{
  "dataset": "rendered made-up planets",
  "train_examples": 48750,
  "text_encoder_norm_position": "pre",
  "text_encoder_activation": "gelu",
  "text_encoder_head_dim": 32,
  "text_encoder_fused_qkv": false,
  "text_encoder_qk_norm": true,
  "cond_dropout": 0.1,
  "blocks_per_level": 2,
  "attention": true,
  "lr_schedule": "wsd",
  "decay_fraction": 0.3
}
Rows from block 6 of the denoiser, named by matrix and row number. Each number is 500 + 25 x the weight over the matrix's rms, rounded and kept within 0 to 999. All counts start at 0. Numbers have three digits each.
# v: cross-attention value (model.mid.1.cross_attn.v.weight, 192x256), inputs 172-255
v.66:506462454501494497478450543442473498473503475487502467484550515528507502478509481545517508538526537440480523534477470528480487464481456523514517529494514538513492540530510522499478477487521506505518528514505489513527467493519505497525482472503496480506
v.67:535481492486509502509499537493490513513486526471487498502524492514501464447477526499498531470547458511502500466502519500535487512477540491469495523493460520462501488536483506503529504525503518451500495483486545544525529510539502492505514531478557518520
v.68:526479475498499477510471498516439517497550469446507485472455456480491548479491497502490468478497494523541495514470464507470507517504484522510515497507511478498468523498517526494510467496488513488473428501480517454509534493447511499490463452501511534479
v.69:481498496462488529497510521505497535440525505524499489550494513527513498482496540479494500543551488476482507524528475515532493459505472477527508516540506457490520511505505481496521498452526489523500502515478492479451506537418554502536481547448470433479
v.70:526521489479509539468487488469500477461516512508530509503512516538473496485522505502500502505506522494530491475457522553479528530536533499491460536488515495502515531519516525458484498476477537529504497490499491470495483511529512545484504512512503478499
v.71:490503518492501474493461517504502507523501444473525503490481511502477531531503553499528495514523473518528521465546473546502494500463524499489479501511521516468536524486505459462507506514505474546505509479538492527475474511495460466486533501542516541518
v.72:496485536506532550505507464492510526492534528510512495549509518509500498490505524495510457518554490457507457483502495523519522518497509503484512463534456509513550480486518528533480541511495496523510495478477552468514504529475511549476468517526495496514
v.73:486528507499516492493493514444529498486459451503466451501479491481486502484498477464512485461518481515487532513480486515499492541527503502526490506536490464498470492460512512485522519486495490516523504487481499508538474494513535482511514506511452470491
v.74:492503521521517483506480489483507461495498496488499483485448516488488526494472486465510500496490500503536521526497520505525498497528510531511510487529538513561504492500523486527530538550536471491509484507516484503517490495500469527497496513486525453535
v.75:466523508479468507532506480467485491530497486467485471517548504508506475524469489556498470506534518484504582505476508515565484483497485455503498506540476535476505496474494522472480492520440475525549507537500521488522478489477515466468495449522496506508
v.76:564493480497499495499509527485493517540514507501529481506535477528519548508507465487469523529509506503520503481518507512526512500569503487474575534470462483499476506493512483456529487503445530520514453501474504496497471490504460491485495545513458482531
v.77:536492513482486490488495477580481459471488465505464528517516497478580506526538489476506525493498437487513487517508479495500515476502483479469482503606470506463517508488493470478475520478468487498465523512496505539493496536524487504515497481531513513502
v.78:574496514491527484504492502526480545482527516487478477532514517502546525459489516524507506464486507497510539485499476509502487477495511475486489548503486491540544476499489496505505492487495502504466493470541507524456473478474543492524470443498485502509
v.79:541563514494479510496465450512473471488496436502508509496460484532495536504495546517513506505506465509494471487477454481484468508527484505525537484482526475540492488479485503495489504540505499505509488528420489443464499465531503532443459507558456463509
v.80:506530436495498561484525529494460487522500518527513541478534505499478459522508507488528491506490477461507493541477522493518536518527513466512507456497473518510473487509492476502509496501513487505480504487503519456509465532546456500480527515532541518503
v.81:513478502492473521507509521527491478471483507527560534508556526496522508482500485518517501486470489497491547473462501561500496567495525509534477567557489473523503506496531484543471548510536500512517486488513484478507476531500490492504448524476505485484
v.82:511460460481473501541476468537485525514498482502491508480466504455492452478524436474469506504505456519508488537456518476484486526497523453526463492499438523506465493515463505478464485430507453478485497480480477497481485503510495485557528493533492511500
v.83:508519536510461527467518463521475483480488519461521483486485466523480437513546461485466511509495526513493500505484526487519476534486505509478515518521499534481485508483507511548487489475510548466507548508536511505457506492506502483430548514487534535509
v.84:485493479456451468492483521526507474533501497541518481512502522518484480502522470503508469503507533524489501510519487487490523487477492519492499468486513494504505486481471525493553518505511495492531478512490487449471506506535516476497522505532503521514
v.85:535498485513475499506512438485457494483503500491515516522477512491463492495544502499527494462457509493470491516481547557481535542453515455530521525507503489498467513518538487522485505484504480499507462493510504485504508510559552493498538506508525510458
v.86:504457487482522468505500520469512488508489490509466449517474462486475511476514492486487499531422507481507463497485516465485460525474461542478550517498532496509490520510489489530522508532459525491489538504487489536476525473465474491509512481525508490492
v.87:456553482520545490546481536497538474488509508504579461495485488512492506464505483483500506482512525534488515506485481508547483500498441533488530551472541479476468500488477515509546479493471460528490487482502492502486479507494479477488515486499529493481
v.88:487505508483512516553501515510502547488522515505484460511477538447529471512482496450523519508486514490498503529471494504534490504519501527516481488491486494516494527544489470485495506516509515475517494506505481449466509486490508495513533477504514471505
v.89:511502525484498485525475495493475490542500479506523535524519526483481504531489518502495491493514499514510532504491493477555534549505484489486503525470517485488498499474494513460515489477544535514506533512497524526528481491469469469485490521495507498550
v.90:538538509545489487532454479512500488557472511498473507557499454474518521547527491492503486482514479432451511530547476519497519507489496518495482484507485485511499474510499519507530495488527497448512471504488525526493490521520505486508484529503419494544
v.91:543520538480527478519535489531555471507476493481496520511476506513495513465510501467495490486496567492511460508538494523510519511473496503513544498509468518493479465471526474481506535479456465455499472509470526457527491513522514526509490503507451485470
v.92:521530516512499515505530526507501478514479508504510518501473563498507482540471484509502518484513498497480505477490509513476490503492496536551488538448531458489499536471479498477503472521516495465458494501480517483506512506494562504462445494550464509518
v.93:533506437492489491485505534434473489500463464501500482482446528487499502512501473503520492477502486515511469531519497464486525533507478492476493517512506461523501511486576532520474439489515477528519465501465523525516467506474492532517551510535525468495
v.94:517505530455481499443485517488485521498521477515518512477489505461497511544477456496503498495531500512509522440510505483427555468515509505513492486450506490511514549471496475532512507478479523466526445497498455508525567512492517535516523526504475512449
v.95:514438476494517518442505518491492488513449495483525520540520539501534503549515479501478538483459507525468489506499564509516506466490463521477475497490499479520519470509540481474486475537504448488525453523511519514514469493510479502492527519528515519516
v.96:534515481529491501494482516515474449504518487514496496525466501516468515461507512516465490502548511527533528507548524506495502529474518542497507509495483536525495505464510494498515504577488464543520481488507461525465533539472500489544513470454510505493
v.97:490506493525526479507482500522467508494478505523502508476521539489495509492475485466495518504504492520478486490520496474492519485489490506513449530529500514503486499529502478457461434480463518500504474501483520535483498484542516533513520505521515487494
v.98:484533514478509515483492487511521496498486492490510441466501489499504472506505492462468495494481485500501470477482539517482484491497470514439539512491490527480536520452490528511499529459488493497487516459498492507541516491568511485488518488512512471516
v.99:437491516550506488458477508508532479516485506434515457503485510528513522458517496491494477517464502551504494491467487493501486527510517487496488527493486487488494525518498458514498489499475525462512562458493515511483519514508520493495525555501518498482
v.100:496498493433492494504467482432497471492468486476520490483498501500505494505475469506521487499537564478487528512491485470480568492472506523542507472521523483509466518472487503506485499492460487467516502518519484536502462515449464485510494547570488479562
v.101:460468504462512490501492467484463507510493520505568491505498514520469483494475495523503535468521529534512561457505530508451480466499499463517512487492539500472521514563493494500473445467504497513511515478502499533479478472570492532524478514512509488489
v.102:499526490529513458522515533486485519492465483548515488491503502501525554515469491527475523480489512507476515497505490532524481482524495556455510531452514540451494508530464529437509511479500473528501479489525497455467492499515523505521516519464464529506
v.103:509521543545496552483502503497495538488451519490492443487484537492482542533503480457471466530511466498519501507479507524517512528507500498472536507479546533500464490466468530526514515473566500474517485546520497483492530502512554512498466489509482485504
v.104:477469504495534453490469489472471507517530467529535485484504506508508519487507515529531456487540503498478508493490536493537509501530501497514496478490497516454506538529470467523467482474484506466515550494492527483461494519492518469465528476513502497509
v.105:509479458540489459476502485519494511493478477512507481509449530521480502483471521483522491467529552524501509541517490550521494522486480542476516525501504493479491503517499494471482487491462527531467509503458474479471510469539472462489454488486520499530
v.106:443548494511510505494568500495525520513514520479530493549474468526475524505524496469558504536497503486528481471539508495539492454483506465511504520492499511483501506521502509461464489509508535515538558483479528486493523495478522494510444552492509492486
v.107:487463496516529507481515527520561494467468496517446539488498494488513451514486538503523495494479553535526484518497481475521495489506495451459510522486509491492506496476488472514474486509507443520497534455505470471485492487506461483449523475432511490475
v.108:518567477529505505517509521533542524496531501506508493506494525470517476459502501494495503482457510515498515492500530518540514536480498517491505471534502515484510468511526487469478484519511503462476530505526529468515510499522501464517499504493515480460
v.109:517532528494520487509516528484486527496518489500474482475489494509530478496505472463499503498523439480484509520498518524524503525534500497466571546504486494473524488479495492508512482532540523509507487516489517516474488513479491522487485492500517500511
v.110:499452465467467510509513498533508509503479510494495531445521519480476500538562493476534487485470506527468489544526514486497528511498469488509532513539481521532496521471501529505564509549503521493560529504515514507493494472538495498540491512544504507517
v.111:491497507429454497524494494558495496478476506526523511499496483519495536473507487517509482536483477495450515464495498534536546510510522448523489521509418503460488540463495503463492543503501449469513506507447485524561529514527530495538494481503469514474
v.112:520471520489479495483480474481474482499457501485512448520474470505498496471499496509493509482489504509502527520520457500520472464510496504554480503488507498501504527472458497491573526501482482525518508514451493470495497487464527479475518494507511493481
v.113:532487523491469490518509513527539468489477493537516478551463498510510490481496497526487507518498542546529493506553535510521487488517476520513497507511542513461537503487535503476510520491487530502488478479497511508495482480482482527456540521502487494517
v.114:489507492510523529516474489507509510476529451501468485508534467492506488540518536505526494479496455484528484484526478493529508498522466524501493444507479483510507533486505482527528535550514508479524490470541496494512483543479501460486463521545489547530
v.115:522487524484511457507512465503481451531511509492469496495518508539504548462524470506453463485500465505521453513511492507484469515517445514470500424507489501520520474483514523462480489516512513470519503510511506503505464536481481506481478486511476514475
v.116:494494487498504482507538501553505477562527517475496472472462456479525496516459449476487462498512528451481555521462507507497513491469501498522482487547447501501510477525454516485506528514478516475493524465472500474545503477493513509565468490503445473543
v.117:516481483515522490544477461531534536489517511529507493522466491499495484507506501489493475492541476493492498522504559509462519532489505491539509500540471483488488459526485470483517539506508506495480541478483509539495478478517487476516482485509510487537
v.118:474514483507492465521499566506522542554480529497506452537488493491480518519487501511487524498507518486496465515493500544477483498473516540465486502491524460511538507501522479490490521515529510516501519507523511502504503477457524506531518517491539496499
v.119:512534510513503515508524469457526477509524489529518497521475480503535523563526504572498513496534484499494502507563521525472513486570496494498503499469525524510531510476534489511518501516514498508491518526477509531517478521467514460494516459497493526510
v.120:468508555505524467530462514479480532509461479484530541539495496501517508532492479495525480493513458499497511473488494476499490499503477535460497500528486544441543501555478507491479504496500489472472529529501490521485490535459488522486495541528533490544
v.121:471515522461531527525487490502464487520507493528478536474501524579493514484525512515506477512470529506465489488491489502515567468499495510525484513504491473502438472523485492531519481485567525525513567495488444499480494497499520453467495476525499482527
v.122:470495510541508509500527469474523507478519530497447491474481470493475533524524507513482485481531490486484542507533482522521489467527494502495471498512487496514485529507469496470500527477532480510517458479541521498482492477462477511459473487476549465513
v.123:491469512486544513521527505482507539505523505505501507469494547511488491488465493502526487508510455480539505500483531535469465439505488465481471545487486469487503500548490501463494475509523450503509483483532480552504467501511482532500456567491512525487
v.124:486510510494469489455513518499490511498498506473464525492435482507494515494456498449490492485476510472498509448486488517470502464515520499529517470511472489495461465467526522529502560488501478524551513491497474493492517526510484497479506519501511483510
v.125:494489474509476533504482499510504501554562470493477470504516531478523496487526535463517479487525485493510513481510486485519521504497558524519494468531530488435515533516479502450523508545497509510460503557499479527484516458498520488530532498515522459504
v.126:537454505485522533509481509490488509484496465467476489485518531527487473502475504506501446515544550532494530474488515552547492502508508462445464475520547476539489519497505495461516505451528503499536504479523496504519494512488472481494532493522474502472
v.127:497517509495518474531524487499502483512526496490510441514477467472531515469512487513496518496496504518497501525539474489510546502512492546528487481481539423478509506460481499495501506479480448455506532499470450481481474487452436511503525497537495480486
v.128:495550459466510486486490482480498512499500502528508487504544450514550528498481485482508497515468521508518541521467468488467495473483519470462526512464471514498479453470499531499506474507500500524526494513441507484511509495508488483498495486513522495504
v.129:467533498500495506483503516512516549499479528549448490508504482503506487481483510517501493566520519504504534481480499492506507470510464528526514506494503505513525481444481510472505563468485481509495488474522496517483519506477478546510503490478534527510
v.130:474494518472496497527482512518516487487447500496488507507516496496492455516518496484516492426483554534486511453483523472470529487441434477515511537515494439507516511495491549524502501514472505517529552510506460565486528521529506522504464566503509514472
v.131:505496528475514501478498531466507557457483484480511484457484457473478452514472510494505551457486542493495512489519519506502450488495514503486518475511525516467511477537500453485526480501517521505473540498531497496496472488495472464469526492532476474540
v.132:521494489544516489564533486504520464526479523492512501531476460540505503497500428518535482484501494457474462516475493499546519492531488463539488518496485489501501504511475505495496486478513519528437477522508517497509493460538480499508520476486466441495
v.133:519484509481439511485492503501479497483519512549498519513494545508502491462509494447534502517560450547527528490531467509473518540507509511516531491485520539499490536492503516466489486488511497488509512475508507512497486455486547497495548516483487460500
v.134:478482519482463505513513476519489517475483519460475509512441493505490509502526482445498483475479502509519487530505448462491520480516481512543475494494464497472449470483490511503498480467525490496514490501522490541516509526492536435492505510497486504460
v.135:477499485489505515471447486424532529460489449486496483465531494496517487449471521475511492554504467507490489571490487495486548471520507468483453466430545497512536532513558521471521497521505520518534527505516478488485488482522517503520515489464493512496
v.136:551491518498515523503524549505486524520527484509502492483489437501521446538487490479439510494526485491493509510515503458472498471483464481486484498525466461494509446545522513508507482549511512517464513483502532535552486525521493491464494500539505513497
v.137:495489544499521512488469496490509474419489487514529549513508466495464506481519514529455450490487508479482551496484513457485476454462505489497519507550496510470543512534461534510491508457546459521461505497484481486476532470515482456543532537530478549498
v.138:507509490520493469533487537519497470542529479539500496496513504511480504517474530486488524512528525493502519512477559479477476496528504508474507481523494475507496508452479506492506508531510497534471521489492516509511512530497566489519490501508481503453